A small image VAE, trained from scratch.
Model: 2.16M parameters, encoder activation geglu, encoder widths [64, 128], decoder activation silu.
Data: trained on rosettes with rotational symmetry, 97500 training examples, 16.8 epochs.
Rows from block 6 of the encoder of a small image VAE, named by matrix and row number. Rows with one number belong to one neuron. Each number is 128 + 24 x the weight over its row's rms, rounded and kept within 0 to 255. All counts start at 0. Numbers have three digits each.
Before each neuron's rows are labels from the 100 images, of 14848, where the neuron reaches its largest size: "peak at" is the part of the image that holds the peak; "strongest on" is what is common among them. Only what is clearly more common there than usual is listed. The data: rosettes with rotational symmetry. In brackets: how many of the 100, against the usual share in percent.
# gate: MLP gate (encoder.blocks.6.mlp.gate.weight, 512x128), inputs 0-127
# fc1: MLP up (encoder.blocks.6.mlp.fc1.weight, 512x128), inputs 0-127
# fc2: MLP down (encoder.blocks.6.mlp.fc2.weight, 128x512, transposed), outputs 0-127

peak at: middle left (35 vs 11.1)
strongest on: grey (60 vs 14.3)
gate.212:165133120071143124135134102146134132122128109084147090174123129125144162121127139147086127102131171180150106170113130107099119111126137094171140116117152131127114135114095164076141153112183118107138159108159102123185118098094112132134139145159133135121152110124125110105145087136160114111144125182130120155106153131143100094169157144142132150139132098150125102077094105106135146121138
fc1.212:101102126107131137123180161103119101179157160098072105126153113136151141137153156115166089098110106134107142132123171147113171128151118107115172114129165124166116101111082109132121118164137113093169094143125163132132118154104120114098122109071121140155138091114114150097109152079108129154108148112144142109151119143166118145115111143142131118104127151101158132103119113132121147103174
fc2.212:133145120146102142131119108146116175149111090134137118171112103129138132115137104142053126117202125136134115097120103136125133121086150128119147141151068144097087118170161149088132129124120116102112139118133075175143106099164158104125169108174151129156126179113128142143117094162147123117133138109145118126112130098113106107102122129114147155103149106137139104171149131153109115150099

peak at: middle left (29 vs 11.1)
strongest on: grey (80 vs 14.3)
gate.476:142104127099114107112113111113178101144138119112133140128120131133170151168151111131089127148080183156110136112094114143158169098148138084142161150163164152069127100103128115134142120137094161154141147149126128161158121155129106113157092101139159111130135141092143122127130157101162152122110163150160149144100106153125132123135137069106117158158166127130135089115100119109122162110100
fc1.476:151132141133090138126124100149098085117140096138128086138155157104155168119135145095122092116127119142116132107132122100112149121193146119139119120195111117077126155108093150157111119117114146083128100123168083139150109161157107131112092137154100134132155140093143161129131149110138097162142093141164153105158129137080063114119142097130113161142129135111145118124168126130139141106110
fc2.476:129121081133152140087131147126063140123129140118100143136141118121157118097144121154125113129158151128144125141169092141114075165090089111162077162119127146104155130138102110089132158130173098127112083128116102122108113129130136132169121131051110118099126140118117134119089087149122164107136145202095099126108096113118114167129148159148138116133131137144140109119134147128133124131105

peak at: bottom right (52 vs 11.1)
strongest on: vivid (83 vs 14.7)
gate.31:102129124135123115099177136117126113125119132088164105103125116085188111110149119125132114123163113114092137147132154119074133152169151167119154168168110143148120113157124113102139081132179170135130174099130087109150139076117102124163158121130102128139127110131079173114131148132107131162113124157109133130145142124138122137136162152145094161152101074108144149129130121133116115111097
fc1.31:130109159114118122140109125158177079133125152149123166162105076136185132125143093114145140145180105142083064130124109123100111122158145128152116124106089122160147124108104103100127091101163147121151128150167104129129125156194129115115134129131140164138102111118077126094118141130114114112088169158148146090144146139131139109107152129129133109152160156125134079130118136131147127107117
fc2.31:121109169131092071170124169121160109120096090106132122119122136158105161115079117114169145126099111113146184139121121158149117128119098114114153123126144129141108167098095131143150154140148153110099122160099149100109139143121095161126130166122156162151164130156182075081113099108128141144161127132102162131120092124129112116106140126148126127077104116170109127148115140161141122127125

peak at: bottom right (51 vs 11.1)
strongest on: warm (47 vs 13.9); vivid (40 vs 14.7)
gate.316:156113130151109077120137139110160089169129146149149148111150157122085123124155111114105166124170118115117109187073162132149157088150118147083117141122162131148096113085110111163114116136137123136153144120127141081134136119065128123147161114123166135118138123123125157112109168162116122157140123069101087133132134137166112157103139101156160118144129139127105113108119126099138112092123
fc1.316:100103114091124166096169132148153107112101115110085137115162084138094151143154120129176095116134123150137143132126107110149079091109133086117143148145121084148117176165133165129148156115146134156120128109108094092154126127179130133144144117088143109170128138118168114115127156124142103126131103162122135175118141133122172120097110115113118110139198092116115110104121140140096148116144
fc2.316:115137113091117127103147149140094141116156147135144109128102107144108171122139104141127108116152125104107102165142156122119100116136160150102166134136120077128112166114096146099149135125140088163100142160122109143149177132142157120143098175141122149120073110131131200128140106100139144133129147127109103117152135112128073126131064186170133105141154126110164133091080129119128114131132

peak at: bottom right (50 vs 11.1)
strongest on: vivid (67 vs 14.7)
gate.94:164126156148074106088132114118131116094120113156134113120129136125144090111184132108131147172160109130166132134079140105158116115152120128118123087098116175122131192157085098106128103142117140152162125134092119133093162112138118149105153149101124147111139141099163118128135169099114153107106098136145112116118151154122112111115112111144104140178188140103144110088142145146120131167120
fc1.94:062154107146150143172138136125127090131117158123112100126127170153096147151146123106136093094178100144099129124101133109131150131070119157133157150146163163106100124105103140119143148103148101128140115148129148090152152148158138079064116126098131098153124116101141132140131084150138106139145123116134150141127114151108109149106102117106123155117166129111152153165114137104156171092163
fc2.94:101148116115148136148155135105140109084146126114137104137173108142070162150119064183113151136130169089098120137110118151126113169132149091077124114138127140153113103136138144154146129137169115126127134098109122134119167104121108109141120149109136146133059112125116128155137157115128110133117130141086115147151113095121120127196156138162156103096135154157137096110144147112094149105089

peak at: top centre (34 vs 11.1)
strongest on: vivid (94 vs 14.7)
gate.228:138112140130104116171134142079152115122125137140060133148143182174107117156126133100132132140108148092128143100137111089166149102108085134145113116152122192159141083129161118170121103148136144138113108165147137111107086124133099147091096088071121116133115150124113130104107120112112122132114125164137146075156099164144151173115154132101140122134150131136139132126123143100100124153135
fc1.228:138101170098137130133127182110097106118148135130093119155149179146114135110151099110116091099114141133135094127143103110152149097099118146116120121149136190139143129159129141133132084190127109143113165146134124178087127103111125135133111103169157140124120111168093083101105100110180117168113124161145127109139156111101097159128133141125098095123146112141101111114144152141092157120148
fc2.228:110129083125119140126164188145097175128142099176168142140089124125175096155123123158181134119150173141120093132105149121146124151097108124095103123129125115099142117110102103136130164096103119117152069095107136149148123116146109130128144143110145137146121172109127112127132095151118131115113132113122121177144103124151092156122112117109138083112145141165155140181127119075138130090122

peak at: bottom right (49 vs 11.1)
strongest on: vivid (56 vs 14.7)
gate.216:133100139115103090101154116132145135076141149138101068095178123099136134124117163107140123136086125144115114145100168113156157098166141166089103101115171150119102113119080123136131101104183140136141142156142111135142157120114111164094151112140146151103136167140141131134158168085140123133148082122134108152121118172131098125113108122079095172150141132116136133138106138112149145126116
fc1.216:110133134130117154109143154153133128099119121117104099095136126074123147120121104108131091122152125104160155137117154101159125117145136160108107107141138101108092136121065128123147138124159163122106148116153116125131131117129129126158120143105146115126131140113067125145153081067209097150176147138122122146106096139111185143132104113126097158124172140162144136139122165093174138114145
fc2.216:122119148138147128126155079093138126133126102138093104143139124119102154107106123127115141091112114135099105076139126132140136093159103114145126109145117160106129150121135119097116159084152139142143109109160130130133129135135112106126152122100117122172194078136144099113077120152167140091120153141118118127109140133099174133104129150084123128143154124109108161189163121176184155157170

peak at: top centre (28 vs 11.1)
strongest on: grey (47 vs 14.3)
gate.197:128194138094124131132114136141154150125160173144110162119162126119120168113128153144119104102131085140146108114145088129132127116124156109104131128105085115136139117093140111089127161130157150133097116101096135129128134120101145124082086130164125132127093157122099169098122166140165075150098152101139165170126109134095088120094115145129148152118159130160160151133115104152137090127175
fc1.197:125066125139133131146132122139118165122116129119156103123124141164171091112097120095139122173122149117101156168109181123142140126150128145117122132166166125146099133148095114141111095106124137124160117140131136103150121101145101150115143113155145096153123090121194099179179095124085167126183109143123142095126125118139121101160137101094115149086122155121136125108126123149106174125104
fc2.197:122137147152144098132126170130079125149114150101167161122160110090138117048155120133127119152150129096161125113120100173115129150182157095117099100144087163119143089094150153104127130115138132158158134087121099140136162112097126163139116121138100158130115172148091159132139128147113117129114150136132111131124125143138125115166121153120158074121148118124135084111138123120066144126112

peak at: top centre (28 vs 11.1)
strongest on: dark (43 vs 14.3); vivid (43 vs 14.7)
gate.205:108166106085103125122140161133108170147124112101132153161186077111179141132141108142132133149154106098139105121141108100112139127090149109151114142119101151149117169148098115093091136093176147104091118127168112136135144108128119128180149143111116108134129135110072099150148116108144121130052155114119114110112126125151131112125167108144160096137144114151134116117125126167106156142099
fc1.205:138137124116134099089133124126117147122152168119148109140124109063120155145145098143114142153182116104148130128148111133123112131140188106098123161135065085145115144110109136116137129093152146139111161118160128140162164105113133134171135179101119145163119158088067111142162103119126128149101151170104159075146106116136153113158147114096141129105141095143103128113114140098116129115127
fc2.205:093153102132101174091153134170100108136178120070177112125093149152173119156119094101109136158173140135139141097149133091139141119127095104092129135111100104116102137152085153106156120087133188107127101118118117128151116127150120164151133172104125120098118121129083112131141135094087152151110144150151131121136140164175125108137147104154126139119123126110111150132141136130116134111165

peak at: top centre (29 vs 11.1)
strongest on: earthy (33 vs 14.1)
gate.255:121124081136075095131124113129145150120095112158087130131131138169173093124119156162135167117107131093160152113153107114119165133090081125166094126077139158126111118110114150107153101125096112093132138134082165107106148132129112132097150121113151140124142153138115102158096113136123153144101170163168115165129129151153128140177111122128101105118130162106150125127112119172123139116081
fc1.255:136141095118149183152113129148134099111127164100104165136128104172183100077076128088128179137144140113105133104146165144131166115124128146093127120123088083142151146122127105131147154159108135099119147191145160160159118120113116145177143130150131096157137129159142144106127085118125130142114123121114109115077137119112108160134126076103104155145096113122128140140126128143119104114147
fc2.255:098099111145140104133129157115097137112106136141116149140123109112083164119134118169163108144166148133115140126072130104117134112135145125145134149172135128169115140158142098085104087135106103111099184143124098126146133143164144097142131111159160143145127176105127187085103138103114117090099134128124126077119177090128143115134120113121130122090168121168130135115134168085132141149149

peak at: centre (31 vs 11.1)
strongest on: dark (60 vs 14.3)
gate.222:103116109113123137106122112147141159133120171125115114141142110123122130136178098141070142116139133079124114136115118142137126119168106139142180128146070115157112154157139170095169116106142117136138096126124085128139109106138135125130095146125123171131156103127133110120185137146157127096153106141111149146163137188119084136136181081152157082119132137112124098072124116129108154110136
fc1.222:126127128099122144163130129175096122162125121168112127141102100120143109092165116134097151151091185148097153138113116141137174133130081110156117128158107122139139103131153120093106118174122140130139166116144114148139142123113106137167131120130129159163105078119124128157098134094096085125099132111118087099173195112107154124140105141137155112153125110098135111085110132113140125131184
fc2.222:138124162149140120114139078110125135098152142118137094131172118114102094159168077118144103144120137151126127088113135181172111137192108115078146123162100113159084143088102164098124114137121176133111109123151167103124100148132144171105156125137112128118121150141145152125142130093131125120115116137123133129091156139096141125134108116179166110161136146139120131153148105129081117090140

peak at: top centre (28 vs 11.1)
strongest on: grey (82 vs 14.3)
gate.68:099155147133146127125127139082124114107098104147080122145103185130101128099130106106156131158087076130138144129087113158120089148127096111103162136110119148130163112158129144098160113096107081133173151133111152160136175171144110096118156133178147138146111096124158136115135146156119167126120090132167150164147137128154127114137146111112112108096129139121136137078092104115145115120131
fc1.68:145148164129112131125105154097148130131122141171123146125110136108148124103126112111095104120147139139141142134143138161143100158102104095113124143096157103104149106087154136107150137150165109158097117113196176162117108144126184151145117113165174134106102135104127117095132116121064131153150112130128123128142157150085112123146157060132154102114129126109132107128138061107138152104129
fc2.68:108105132108118161127129138112165153108095119097158118141132098153111126127122144112156142113137124105097153084146115111117167096109110176152172097149111114123108118133125097161114129119085134134134123123087155147117107123145158172107125097156105125114142129143112063162139103089110147106115126121172162185154085127149140123160161123105135147163082109131127130172133147164131152116172

peak at: top right (49 vs 11.1)
strongest on: grey (47 vs 14.3); dark (42 vs 14.3)
gate.445:134135145105140125105135124080143095151153116125104128138171141092100141113128120131157107144087122130097149140086147140120143156136135101068161165173147114128062138125142109128160169136143155109170122146125127085101127152100146096124154111137111098116138126150130168115152111120149112182147153091129111121145110104149134167134093103109095163138143179101103129148110162098123142151116
fc1.445:122142127155146127144097107139121153104150119131135130089099148146140116118124145139091136132165152118148092095146116105124175128123097102135115108145140134180175103132097135082103072126159175155073120134104144167118113141128109141157112099113150145129129161169147103138151129160134121130139126095123119154104118128136164133129152138161147114101123111182038101134162109137115117134149
fc2.445:130167132158125163078149089068122098120117130140116156136145107148113120129143153098146123098120118132124108185162096129086124145109148129122182118082115134110150110143117124135109128163129109155158132089123140126138124135107138166119088146105108165113115123136087091137119114137168189109139156138168131136162121139135128173146141153138150135117082104095134141091080133151172119113123

peak at: top right (37 vs 11.1); top centre (34 vs 11.1)
strongest on: vivid (74 vs 14.7)
gate.30:162163094120069083123143122158116143105129149116134151167119093127105163126110117100098160160176112112140142147143111160151136087102095079144090103144113139165127118117107155132152115129147140134088134147123102109142157112125110109121149137102170165149157148090172165130116124126134072194125129145130127131108137139116162139134117117133135118142126139131064117094139135122089137143134
fc1.30:150144148141134154144108136148136102115142095126119108111120136117112131111134093116140149137092176072136121129128128139138145103149113106128118115161133132128131105162139180156106172181066139142184165148148094148133116115113108107105138138149098155127140139127153137110118107120073083123131145115111162170126154140072106171150101140147130116168087112147074129118103127128155096131151
fc2.30:128160167091148130141149122102132149173118088118116146125100136107125129162112094128114134143119146126155113179089154126123137114119108109145105103124160100107103130104130147148144116103137208111141157132112146127131137141134119106139114139132122115136171147109162079132095116122129098095147159144149085116063100163156136096129098165119114144112100109169144137149114169175083120096135

peak at: middle left (67 vs 11.1)
strongest on: grey (36 vs 14.3)
gate.158:093163090139124148174141116098135141096135096130124106101079113123110114126119136072114091136134109104134122128075165142124167125124125102119168122146135128118132162108145120124124110107123162169168104168122147150150154116110097093111155134108127147159129127121118124085160127145154158125107120119151084099115088115179160148135141177073114125152107151091111086112133112127165137128138
fc1.158:075138114133132134146126130127150162119111125113130087142156126109111173106129127081134111121107121119144142143075140126113149128098151113097126158158130117130137151089135129159108124110118150146164124139138141107104134097110114079129182126150132170138144127125133127130173160150159171128090113091165116151122108113151142111144119160101146093074122187109092088108097102103171171119148
fc2.158:126146105170087124141158106092156116148119116112086138104096134115132142145103119142169142109097109137120113144095138170153157108097129118147097084086154121147150126121122086128109142136150117101131174126112125128076125150153128102141172113121112120144135102141118172151134139085116133090089158128139143129151139155179140170077113141141107118168136152129146180140086113145166117105119

peak at: top right (49 vs 11.1); top centre (34 vs 11.1)
strongest on: vivid (59 vs 14.7)
gate.13:133125164117153133162111084102135089103125102137120177105154163157173100138124125097145127098061113133112118101106139134134158124141121129201086115148137145139124123119132141110121159120127142091105121140147131139122126146101155108092102167146119098102119167126146167142144170149131103103100127097133135095140108144106079158099138142144136092139130091126117140108115161099146173162110
fc1.13:146113137135169107101109121113126146132107146133149148109149130153138098181118142150140126128138134092153150134065151142142090138069129135182136125157128137111119119071178088112137127149139067113099136125144116145096141097115154094108126169150131152105086121126121122117116110157108137158122143117099144123169136105097100140091144154165152109124119136116151159126127116127166175125081
fc2.13:096126086150099155108100112074149113115160130094177163138164146134106130137136121108122138130136128173111154146151157146134148156160114160129148131138112125087117084138137119128112088097169100106147151106141134107137102138131048126149155110130133139104130132141097138149148118078119158118106147112138165152093161139139122124187161090153096100169100131122122125121105113123131139103119

peak at: top centre (29 vs 11.1)
strongest on: grey (45 vs 14.3)
gate.376:136114113156110109134116106169150120142112118147055145167127130152116160113103140069127147131122111116148135136111163111093146085105126170117138148157128142153119169107139143126134157151124139117115133135146129128129145151104179112134153136170126090111096168113077131107086120153135116138133080120094150093072136111121102123135140173104094149157094132154158107115144146143145126175130
fc1.376:133097113055159128145168147137114127140147165111220123133145143124131111129145104193129156152132109121143126114152108120157108160142123126127099110110120108120134099161123119137130081096124101132101144140139125153109121098169064148121123083128137123151161123145136129145161114155107100130126149100138102132161114117116151125127116087109129096107180120118111178149145133108109121137097
fc2.376:136126143142108120133126149116101118138125117117083106124119120099121122103129081125115092154157165116149127142160080153095120188094143131118101191102133147144144103101137134127154136133134100150112130114120131125157129145112143163145163174090137122120109163101081179123138121129136169119131181169136120103127136149143109136163141157150167104106098127122161059102100122152150122121108

peak at: bottom right (37 vs 11.1)
strongest on: grey (35 vs 14.3)
gate.184:149124120093124144126144105148111159075114168136079139112096134142099177120129132157130109159132116102105150118095185129152105074133098130144155087178106104131120106118171158128101123114118089147154155104084131132103135152101134164117103156144143167134125148160126173092128125131131098157125098107095138124112145138157144111129138128155140148137166098124138125088162148112142126163097
fc1.184:153097115155131155094126120163159123064123164130072179152093136138137145122142121121126113139116132119125127113107126142154120115112088128132142081150146142133086129136150171104133084149100098113150157143105123117117122135108123117081066118104160137154106171123142137106116116113171148159104108130133126148128131138172135118095149117168093130157154101145159151082125161154122128175119
fc2.184:106112147174148150099164148149180117151120118105163129155125156129119098116123116095111124141091101130119139131135140104187141099165106087122148141110118127131133142119143081120109102154166120138104108146111162111120151100154110063127161104158129106134163146136141124123110156158143147133179138134093137108174136129100106165105150142159083160140136135139142106101148107097096114093165

peak at: middle left (31 vs 11.1)
strongest on: pastel (35 vs 14.2)
gate.85:123156137111117109094132146175144091171114138153137124118120142153117117094136137193105128090123139143124144150091100153138085157110139143112143173137101104132175146095153095138126122091110126154121144135113155146127116111107121103154159122185131120144128130132140106139166110143149097111180172135104144111148122101089111135201068111133134135103156113102092129103125123126118109138118
fc1.85:128160140112097135060134127121157113151098098164137146101091139146120109125119162153162152097096123130127127147104093149117122137141148094099129160139098134103119179144116159150130113117065115132133122138126138097097141118104150109141143146153132142119164142087135122119154076121173118120153169152117150134162116115152121206191123120146122104123153088122124097128131120104140128139109
fc2.85:144112108160139117134104130126139164142143137112149111185078131158139141130119125097156131134117153114081111141119113155184101109097113134111093071112127123152092126126178122128104139141146179164113105114107135148122133134117077118117143085135134177140126144161139102145120129107101134134104096086122156141129171099128144122078136114114136150124108086135122131143129125126102131194179

peak at: centre (28 vs 11.1)
strongest on: grey (33 vs 14.3)
gate.380:144145155145112158097162128103128151165112129148121114085112124129108107133124121123119153131156137097098172084153175110119126126114137103142139129126109152101165131156087146123111120136147098083137132139100128121072146137116134106105146086112106131111081137120139184139103138159177108174137135129162160106122160137129082125099146139129117108104112154116120117172104136087184141172149
fc1.380:127130168122107163131183151119098153152126141134089145128132133116100133130144143116132116156143146114115145107157181136166116096116168103152124129125097128101145110166111097116130125104151115112152108152128117132078151149135115112095146094108110113127072131096119153141117124151174128176106126128163142100093160125143093136111151086115149115117131102114114135126148109062192128180146
fc2.380:101123095173122106133056091128099136137161127138144141126127169147171137136099109109156116127092114108176122151139087094155103099143140125120133139126173134116088094124141115105127158150117158146113105127129139152167093115144123135162137112119154129079114159129115123111137162123076124124086117133092132127168099099146158182150107111133130144172140097114146145106155149142140148098138

peak at: middle right (30 vs 11.1)
strongest on: grey (33 vs 14.3)
gate.70:120098134113145120129122115117098112166095131182151155114151132123140129135188136116143125120145156109109152143123142136089086137147166133137119143186148149149114122130096111173117116103119126125123107099151155120161132100120099104121108098079121130125131090146115165083134146109114146091128150107153146141129145090102131107093153123137141090098127167152159198100122086126103136166164
fc1.70:144108170105144124110165153098160163119138115090072106120114130128152116134105117151089115141111124142172108102127122106158162130121099137104154119073122118129105116124169139099138089175181113160120141142129110138087107167135156148144123157155097140150122157121151102152116156177108116149126122160103128114102095158124110141137125153149109142155123093092121087145136145092163103112097
fc2.70:180141123129125073144114159135079121160150118143126152095139122117133086103151116147109122144119159114145113134100110152075136167137127132091116151124155097171169082140151142128155147114136104125106127128123150129128169116089134160128137163107122127139122122135082182085160185110091126151146124132151144141115134090112092150118124118130139073072103148122122104131145117126139102152128

peak at: top right (37 vs 11.1)
strongest on: pastel (43 vs 14.2)
gate.391:144142109123139138145140139128128191126127094155103167142182135149120155124117082104103132122110114105114143145130164146091145142126104066135139133076134156141144176086125150115092110130113081185103136083134130124078158114138088148116131133096137121115134102114089154131124162098119103109092173134125115118173112127149127111103134157142144144123145094118117146129114171161125125119118
fc1.391:103166162122098144107131171138120169125129130090140141173111171152076155127094138129143143131160140138100122153194090100133101119101171134132143127120103116156136111137153132102130145090129117129125122089178089135123124121156104148133150130108130139126086124139141094109115136117111072086158092150158107153112117075089103148137150105109142142138133121131166163131127134116097154107145
fc2.391:153150150100103126180121118117105111130104113137146149144167146143120159074138079142108136101155133121122108124119117124059092150145162137108106139149109120106143081178114142127130137105106114168104123131106091129138128076120113162133167183112109103139115107117076139119145114191188103151126158149111112153163148106117097123118126138134126114101106144122109115128149109131138139143114

peak at: top right (45 vs 11.1); top centre (33 vs 11.1)
strongest on: warm (56 vs 13.9); vivid (38 vs 14.7)
gate.283:141120110139083110107111137086109142118156092137144168132097131122144130076139127092107144141135119117125091096116124120132177123128135153133114078108127171100099111118110157131138154152111134134131170157138136138101138148154096122128163141115087146082170140144176118104117136069117136122071138116151109150109155120126132115153149151096168147185095139138117149144174110139102121160146
fc1.283:163150131152163119138106132153138072159115141140130106136121127117145137117104136165127133114127118116123186142142129130125111144130147163105137145149077088141150107138134103109106161112200138054116114111090093110147154136154112128170086144111120130126129097086082121130128136156123136134141155155119131128155103157178099163106131146112076165103125123092135106136114143125150129097149
fc2.283:117114096118146189123121139093149137087148125162148118136170111111158127091143164127094122140159099140099109128122173128098162131140154129128124156140125114140097147126147136094112113153128113173118166078159138137112121125120129154054157093135087117130144114109067153129153113118157142106128154154125122151167123087130136112150153134135134092146123149069109096107133112146145153135112

peak at: bottom right (35 vs 11.1); middle right (29 vs 11.1)
strongest on: cool (50 vs 14.5); vivid (33 vs 14.7)
gate.363:100135156116183117102168110139115172103170143113130114108109145119163065133097149143152112135068176133157127124118080134113132100119165089091140136120098150109109133135153098104135163180140129127132130155139159124133132158141132154108150117154147103120140135156123134133132150135150137129102129073143135147118082178161129114135132114115142140083122082154094121164131106100118112131116
fc1.363:141103128112161092187108150147125146170109102129120170099124132139144127126115143127129140134164141113137119126120106134143106133062127141123089075108131141154153132107106148125170110119140109145088109106145151096106129117129164128074131167141119159103140099098091143177167146124104096141118134098124156105171115120111158152118100140117147110156156099110158145161146120060116142128146
fc2.363:086102109133130157149103157096158151091082105143091130151136128122134109109131141116135134104174137094144162146154070080159115106117118126124118139087143112117177121126085108140154143167114119168128119127105124153088136106101131142101138109158135097136110132097126141145161164139124153197124116089138119135155119107145168157130116118149135126139119099134155120123121180123172089114148

peak at: centre (31 vs 11.1)
strongest on: grey (36 vs 14.3)
gate.207:170128065145147178184153136153133131143171093107140117080124136126116101130163149123111135094136120167141116120142132185152117123129125124124103173117121116077125098150121090138179171141161105135114100123081155146091112105115138123130088125151161134133127105166146111123135102106135126141105160159150123097136128131128091103128105104142118151116108141153154092080131132139112134151115
fc1.207:078144200116122064085105116091128108098087173134127116169104123125137146145108097129134113152119152087118138135123137089122120142134117122146148092135138147177163125112145161118104106101099141130153157150172089104158125169146099121129166141103095122116120156104102161111117137147116149124143097095120151157121120123139157144123142142118126097135156117104109156185134128118163115117138
fc2.207:110114139164084137124137161149137179150162120081140146142153162145091153139138113106136121138129098117168135125078083148117149144135168145125106141097123095105119102109087095176183152115176121133120094118084140096119131112129151136134121151132151116102119131158103113088112096120121118159112136159166074116126154106140104118143112099122116122114088123146144134142143166129089148140154

peak at: centre (36 vs 11.1)
strongest on: vivid (86 vs 14.7)
gate.248:133152115161123154114111140110138198119113127110144138111141134175162095156123120151123147127120097102154170139200138100138090145152139102126113108117101112118132129132150104107153164115175099096139109100159116109100101121113149152165095161068162131126136142111117145149104138135134158076154148180114127146116118126136138121132120153119141135109119114148184162120157102131132152121089
fc1.248:081144161150108131104100150143141186118148143119134138100149116126188111096071119137129109118133082147160114134161157096127125169131159086108120118098079100109153140152139108106126145127134147083142090130148101125106084149137138107164154174095131118145127147121099137153100123149111140144105127142129107130120100111135143152140104137134159122089152099148138137106170118159116118154076
fc2.248:114114112144140138123167109101147129101137139078136094108121123138097113115113159129147126118115109161165164141146145120124094220117111123142137132161122137140119113121080120111137123193108126122124130097183172126132174195139129157147093140130087143135153126141121127102107151091131107114109144101117152084118155114116115130141134086156122160165099097128137123130130115138126157089130

peak at: top right (59 vs 11.1)
strongest on: grey (37 vs 14.3)
gate.470:137162133124166136143094120088089190133149098165150160185091090136124121104169149150147154121166103094136125113116060123095126127147106152139078107112101158147127122134117115109127126073129111110078112151130150157113148138141132113122121130125117144130156124090131140145145125083141126120116138154189125130146089160132166130095100129133140101113130154100133134130132115160130112154143
fc1.470:174132114132124092162063114123165116153148114154165125094122106166106110123132140117162130135104133138120119108140181150133142156141166119143052089122155106140136131153080147098121192119148138110117149120136126091125125127130126123129125106119149106111120144161135109088135104140126094097129155141161135090172108118114129150135143096076125149162150150111133120150094148104147100116095
fc2.470:142132161156159156136118114076127143131076105114121156163122132110143116088134134113138132136115068129119137134140121114154152066151120120124117124126102158126111080166144120128153111077123113141131152137110181148130094152087142140102145080154123115150165164168104136145128117140152174080160116113125121119127083108126149158124163137117133113173153126152108129118161092108127105104148

peak at: middle right (37 vs 11.1)
strongest on: vivid (52 vs 14.7)
gate.420:172153113130121103106082150101139195151117144134179165102154100158109140119171152142088148130111126125165122136172132115102126152114127133127091139119094107087124148123108154075124095097127063129137135087132133116114098121131111134195132110117127143134145118115136151131145149142125097133085144123135143186130101164113131141156160132147107106092126143146089140122125125118092119126115
fc1.420:142125129129158108147085145109187122154111107188162126087143091083137144139105157164118084131153162130097114104147098128150139138090126156110099116137139152123148106144141128128152121112156157143139077085122130103154129139111156177101114128121126122106127118138135090087124128127141131105183129096118136124133122099108098132113146129080166175124076136117098151156147092124117135121147
fc2.420:193158108167119184132107147078154149090156128135146128171149098146111127112142162107145115151123109155146105099129123121137099112111143144088128112169118136111159159149118127147090087145137102158135130101102140113122135148125112127075112112139128086134139125153120142123178116104140127110097127124107117096126133123115131147130154104131138131143114085066175150081136123117100171171136

peak at: centre (28 vs 11.1)
strongest on: vivid (95 vs 14.7)
gate.424:144107115170140132168083182146131156153175141146104085106109125159147132146137123157114093117146135110121152128134158139157128184097110149142098098136129147113136110132138111130143115149159103163141113133150089117099145146130135150173120153124104145128140104144071128116149110096136123167142117100090113053124143151120143138134108137133149104121163087091132139110156135141098131179097
fc1.424:127096148160112164111137156141102161122117137104120125121123109104133135144116109151118108120140131106120123152164107135150109118076112122165132100046151117126159122136142141090122097124178116134108125149197072111133117093116152131123115122122110123144117119116076095133115129103133167151161117152095109109141152149110129165144099109152141084105129102114081135112144174172100135139155
fc2.424:115090158182067095136081134135108120119145133096137127144115137142112112098163165138186073106107155158114135138129109161117142122135087098107137115111129159137086135144137147098149158149148136090110158165101115114091094178129117100118153115144160136143111165131161140115104113104127106156134149119129162129179158146119099141090132175130126134141116176116125117139130141132125117137138